From a checkpoint of a small multi-label image tagger: arch convnext, norm rmsnorm.
Rows from block 3 of a small multi-label image tagger, named by matrix and row number. Rows with one number belong to one neuron. Each number is 500 + 25 x the weight over its row's rms, rounded and kept within 0 to 999. All counts start at 0. Numbers have three digits each.
After each neuron's rows are labels from the 100 images, of 14976, where the neuron reaches its highest value: "top examples" is what is common among them. Only what is clearly more common there than usual is listed. The data: streak pictures of flow and ridge fields. In brackets: how many of the 100.
# fc1: MLP up (model.blocks.3.mlp.fc1.weight, 384x96), inputs 0-95
# fc2: MLP down (model.blocks.3.mlp.fc2.weight, 96x384, transposed), outputs 0-95

fc1.17:486473538520503480486490456456504458490537508521487547512489492523499475467467528510510543499453520498497499515493497484428501518485512498568485553514492486492485514534521503488492506446498513514536480499511511503476471536468499497541499497494520498513492497536538502492471527511504433489
fc2.17:480522529492490532459502527473480502503474495518487522512522529474485539522506531511525501473520573480534528481501507532517500553530505497492486488481502441489500485578465510510531501507484530503478531542498517489492500517504447532490504530492521543507526493519504510526457472492510495537
top examples: fine streaks (93); pair of whorls (71); whorl (29)

fc1.67:475448504454507475506472489498529508488507478514460510475515510516506473528554473500490522525485503494501486494470510474502534454478495488487530487499522486497468495541484484479482487450516517522509494486536513544526489495478571543534487515515470472506535511522474511500437505482558518508
fc2.67:531472466514464578493520484469496502527509502497498501483520487531487510489515467503457519534496545512522487429476524486493518467529507504517500479500466437500475519560512501484487486521494508518553504478531517499529506521529481496452491464495494487482519516510522471504514482464472512516
top examples: pair of whorls (42); spiral (38)

fc1.18:466520492485484530405472528521468534506483472521504499472493487524494509532477526535468532550550518512487475485477528496482510493468489449506476494499497492497533500454465497496496477474471496509561508487504480521521475497509482518484536500516494541506487507469476505523478538523482500518
fc2.18:517462456459502493502489491535537497493524501469514509510524459527520541462519467517511497517513533470491461502487516501492490501477494475500480547488481460503530546472484492503485465502517504475480506535558511530529483512466582506480447495506495484487489525498521519485517494546478524487
top examples: turbulent (46); saddle (46)

fc1.378:506533511461482489512519518533473457449498492522491484519477506530510474526560537522481470498532454513537494465499506515497517534510531508521506547509509524495469490444524498484516436497544488509484548448507509454504511495499491537518510510510504495497512510515456505463490479488519481488
fc2.378:499531485503476552516525506480552488453492502456513520454502513487523489509465483513491481547516458494550502519521509523492508493478475522585515438493537513475506520461491508522522499492499512511500502501508505518522502510504449481491504478469512551518478510498527497521468496529493535470
top examples: waves (84)

fc1.219:494446532488508407524503503497477498513532474526480541556508505505496542512557483491497491470487491502520522548494525520488519458495518477530488506533530468487481547511543512508462485476513512520505492488476474538469470487489497529502508481489487494467461512494502523493501508466492480484
fc2.219:547493504544472514525525497498470497512521495493515494504529507475508485471470500448519529510521535481471529517500548500509521502577526513498490472428434469531509494534492494482500526503481547475492519488485485449497524531488518473476497508524501504501490498506505490513516439488491499477
top examples: high contrast (69); source (60); pair of whorls (39)

fc1.44:532457491505466509515548484477524514493534488468512467476500526534513519510556488478482503537467517512502486482500497515499495485448516520481497498479492506564503531556485520512514531470491485471471485461569477505499496489501487459497495490532491485499499490494546485484458536520453499471
fc2.44:469518517481482402461465503502491509537544494513507510550479505531541513481507503527464537490489451520488495515478480514519515531479505518466511472502529530495489441495510503507472530494516486487475522479494505500492518502484502492520480471508502517471486517481460518475527528519553465527
top examples: waves (93); fine streaks (84)

fc1.283:497449492520509490499555500485556481492482516535478460495498509497436477538483524484484534494533521477494486513492504507522509459481474489517529428468491473498518540489501476536505493523470494496432483528504480490512479496497561514507503490477516529511557499488486494503508477471508488506
fc2.283:515510519496520475494512487514515531405509514521500466505529504508518515507539483475479478521484510512476490494481515506481518450521486510484488504516448441513506470543521498517490509526516441503534507507481508500505526486497516450446468530550497523507544526485483506484502542492474498503
top examples: spiral (49); saddle (44)

fc1.315:505512483529459483463500539460513503507493503471484467422530501518488495503495503557439555515509495523478463484455501503511484515480519503502505530491528514515526501487505533520522507475464502500554490486513516540528512510462503467525515503487523452439506518482474503493486513475512510503
fc2.315:472452478477495484527478509458534498497465500518545470503491472511528497512516501528497536526478522488470465477490491484484476520452487464456514481514476509470528552498538521485506522497515475488497511549472523469518544518536565477457483481508505507491530500474522479497484490472472519477
top examples: turbulent (70)

fc1.104:513493515509465471567506472461522506525471465493480462508505481520528481531472484494554496495492519511487505491514514526486449504519500525443507538452508493521472516530531500519518542473467506502461525454542494496491464520495474489508479467508549496506520475520515505501491481539468491516
fc2.104:456550530498488468505495479537474517498482474477551523531479527505528483479514514512481514507508474499450470532522494504533521546506459495473533499518525519498495462445467477510526492472543519481460527514509502473491530534504514507522485504481501477439460461491481502510479503490506473523
top examples: fine streaks (79); waves (66)

fc1.313:486525504527537517498509552519451508516498482517482462496494497472501507474486506504455571454483532475480512494539502506493508495504522486516501490500511562476445448465476485511511508502487514525492542486493486489496499522539530516454435517524502545491508487478514484495485510456508490492
fc2.313:466498486455496572484464470538524512488456502502501489511463478533510496473511507497464484456488448493464499518545508489501510524474476505507469520476524564495451551494494511524513480505475503487482510458522525466492490484488484492529487480486479494506489507499479494520510523499495476568
top examples: parallel (81)

fc1.184:517523542467478504520536488517508455453480504564502494494466513539498432513556523515504500488529453498522510492478516529490506561492495504500504554485534526484491502508492485462514474494520527495520545453522491475508503501496493535509503513472500494470503514493450506468497514500523479477
fc2.184:495496510525484546481533502484490498476472465444510520481486523479526511492463486504503507540509448472566479535511508509487526501499467484577517458529514553483514502468498498510515477482495516507454478512525505524536490517519455540522512502502509541493466484503507484515467481525500510485
top examples: waves (98)

fc1.130:476494499531485503506519485486541495487498514489499523518477547513482478525530517483481496540500461503487537488463469525466514526502511528493484503477472503474516606491565504512507453501501475452519479498473507472525494496488470498455524500479510530527490468501492459509503479533502521511
fc2.130:510531531480476495526447497492465528499527493527476495519502505504517496479548510503514521524474415505505477491496468511513539504497511497573480521514490525512470450488461495504505476462496494471474523521480493479483506469493529494522484539515484511503514512493500489472501555574514490513
top examples: parallel (89); fine streaks (83)

fc1.160:528582509474520491525508499549489494470494477493482475489484502490478495483562532506522483512493525535508477479473524507482510567513480496497492480478494499510486542512493511484530481470527548508487483468534532478444497483486478514519472458506456457481490503491469509501532528479483484514
fc2.160:498522503538522482450495494548514488410489486494474481442465480490533464513499443491500469502533528501521484508462494493475507471509504460488502494507511466479463487496486514497481523520517479494469492526544478531501511488492483514468535501498522545536486482487472488458523506516480520481
top examples: spiral (76)

fc1.40:496475520526472507514505512474543489488474527514514506490496537510499508523502537450517498533456479547510522476471482501440479528489494535474521514462496510512502575481555500494537482496508484465513486495501509454530476474488485516469524499501538506500491466500498473490477450548508529504
fc2.40:476501522475471508534447484504493519519540486517457512520488479485506496498551523463512541521494432507493482495506477506475529538485466471547470516515478549505473499472450479489489509446536507495505478511493494478491550505498494500489476508512477504495479469479498494494485553552505477514
top examples: fine streaks (81); parallel (73)

fc1.370:484488546482481505509483544512528513511471518505483464488526516476506514491532483453518504522492529525487485479507505501548487522545535483426487547470498486484531516496502490527505471488516495508523464499470508486490508479493499535461533504482432576488492496485487487513517468513461499520
fc2.370:484520515512504514478519505541473479495541492547478465532461539505516510525548539437518485477479481501483485523497482471538510505504531514505483559530493498535537479540486520515524541469508537503478539509476468492491523468501484529491517525516519534487506498538513494481480547507504488523
top examples: pair of whorls (64); whorl (34)

fc1.351:448494506454487495493491504513523543512496485470484492497496483520512508480454514490529516466493479503520447468484498505468537492475519539534516492445488485518537512496545483510544469507456523518504526525555486484475500525501518497477466501535533508500523480476526472485514566505499488540
fc2.351:506511502487493458474465487538487555513466491495518506518485520497460492488486483494463488504508511511530509511470516496531540543503478460523513565474531472457526501484505505482459511509511492507487496564530529500538540545533526543467474487464515487521501482495506493526460467500487492496
top examples: turbulent (67)

fc1.381:505477500516469489489468472496449496496524462493563480512505532504523542486508500495515496474527458508484487476513522510457531505488473419507544512476524501500496519469536514517535492512498472523529495554488484520498501454495528456495494534506479509534513489466492489484477521538498461525
fc2.381:528510481494489533526452482498555471495489530475533489525500519500487474467479522482512496516483501457441463535478497490506491454484538508505522544468464500448514500460447465507516530518505452503523514492515515476534496466483512533501483523509496482525502516503539500533509480493520508461
top examples: high contrast (86); turbulent (52); source (33)

fc1.341:509491477511452469541556506467527489489543507488467479462496502520531462496517468523494541521450515531499467531487516509489493511464573501465537496481511522492451505493510494476533522483496480539487482519483489502508485535474517500546534488490491475473515493496506514517499444484496511484
fc2.341:477486475485521461539465490470485478483545483501540521529494483494536528500518505511503543483500521477460487504459500498524523492501512467481475493459502484523479512474521490479489531502464516525517542479510460547500484520536562501479523460520472482445491475500520509520478511445528514511
top examples: turbulent (53); source (25)

fc1.118:498518495482477480476497557484560525513477499547504526513494509505494466525470492485531508522491478472511493488515515527489445494493500545467519550456492496491500559511554477536532476525502469471522537463505502456491481534473477494489529495529519474521497471522515487472487502512516524490
fc2.118:489501556479491489528500486508496508504486468478486536499471490494449490500502544525500488509523452517501515464515481494475536511474455480466524474504528538510534444484459515496501506452528483487484487560464554464487502498516529501542485512503519430499488500516494504505491523528492511501
top examples: fine streaks (83); parallel (66)

fc1.354:455484558512490534528492520459489527494461463538498544460482513536481478547573519487505507532496517486496516495525523512488497495485469496490525448513486450521478476497522497514499489482493495527509491512530500512483487505492487500536502474495469478492511508498516526434471481479547539500
fc2.354:503503502505490474517514502475552502578502523494502535499542497520561527477490524498504513532492504472489494493470503505506500472454511527523488485520491452505510530500462458522525499549476454478494500472505475497493469532504523531469430493521469527488504509500515493497500472473527538472
top examples: source (78)

fc1.274:501509547502496471476504502491531444495485494482519482500502473553484497460472528516532510491463506466506513504522495517459500492506524440581467503473492470494493520529506498498467514499500546510529509494514540471492502538485517477542483474519506514521504480537553517511507483529499456486
fc2.274:495516520443510515490478519508473455500512493517509513519519502432445538528509526461538497473518521482501550520492481501526477525488512533494474522513520474499485539527492505495531502503488579518495523522491502486470502489512468518480528480480517544543512497526468483530457497521483492517
top examples: pair of whorls (93)

fc1.96:476520500523513482487520512517468514481473537551476506491509502462474486518478515532514497478509508524519512514505472487464491463501521464527481481479491469482461460472515510504509492515522503537500535545500470497500484505517547552474510519559488500483525518464469534530483488440562487482
fc2.96:486491498501495536503478486520452508478475472483509495517469514543480509509509486535485491475462447526521527472529523497486511483523487545445529474484513519465490491501497575499501493487531465500525473481477520475492501481523481512529462463508522532497496497487499490518490509491474478589
top examples: parallel (87)

fc1.69:454472470506436477509531480519505531501506476499467470496526478543482541512506520512528509461486539523496472545493491484433493496496526497478533502462517482519492495517530491474513508525460506504550506479479476492483526513501516505510514471547474524473454507515494496516492569516499496482
fc2.69:494542495533491524465485509487476515575536512483506450508482505494460506513490523463491511491490534499504481507497501490525497533477482484467487470478490524477506486473523525486488502527542567490505530501492514472473518545506516564521482509512490468508517490460485512523502535504435495466
top examples: fine streaks (86); pair of whorls (54); whorl (37)

fc1.139:515534475531537497510512523485453507499502512509487469515499528488486506464488482506454544441517507509499516504541478495500511473501533471534488516522484537490452440493496484510534507490487502531453532493498481463498496507557514515473460538542498559491531493483514493504474483477523474500
fc2.139:456494476487524562480473493526540508468482536511491485531461492493512504477513519503495502464456432484482496494539525491492498510494502542509465469456478541484452542486522514518527498499488512503523476478489506480486503452495456489512503495495506512515504516486493514545513549512467487554
top examples: parallel (60)

fc1.293:514504511498465500509525510473520486475549530517461508482478505519534453490518486540523529509482508539471448528466524495507488501470564515469510509514507515484456513500495468457490515475510497549490493532486494511525475535484543502551529495501508473462520462502511505527490463456520507499
fc2.293:479444481497481476528507502458484451508540496473534524498497515483529523480507512514504516505535505462484475491470518495515539478525502429490476478443486493536476498494520478488485516489477508527525518477519468535506484518523508529509502488524462486430490518531497488551500482468510520532
top examples: source (42)

fc1.1:474511551503466508510531504514524489480483523537481539482487520517519462507506525457486492520464481528523533476487480528427509510493540524503491533508459512440492546500543495471499489503493511489500491493504532477506465530506491502457546521466472505477486475499470487508484460513544498519
fc2.1:478503532498495502552488499459494521502505454459497529516505517458516479499503500491474502530485424479529482499473491495514502513506484491581468484491492575520507547486471484499511480451509522500494459509482475486479530519543500535523484517505485504485472468518509499513479477525518511504
top examples: fine streaks (76); parallel (45); waves (34)

fc1.217:552479517503449444541538477436524497515494496484522484525523480547545487518520495454529499510478511520528540496491528531477492507489487539466467517467505507487476523515495528519511518497489512520431483487514509490498505519482488495536475460516496497497497480504547481488479500531487522471
fc2.217:449547503484482440476469507505509492505525489488512502532480502507563526463542493484492531529469473479460475489543484496525500524522496507448466472485490518503480475447523449480503511479523499497470536512524495469494546531519502492498499486512498498466473490504491501499505463526501463531
top examples: waves (40); turbulent (36)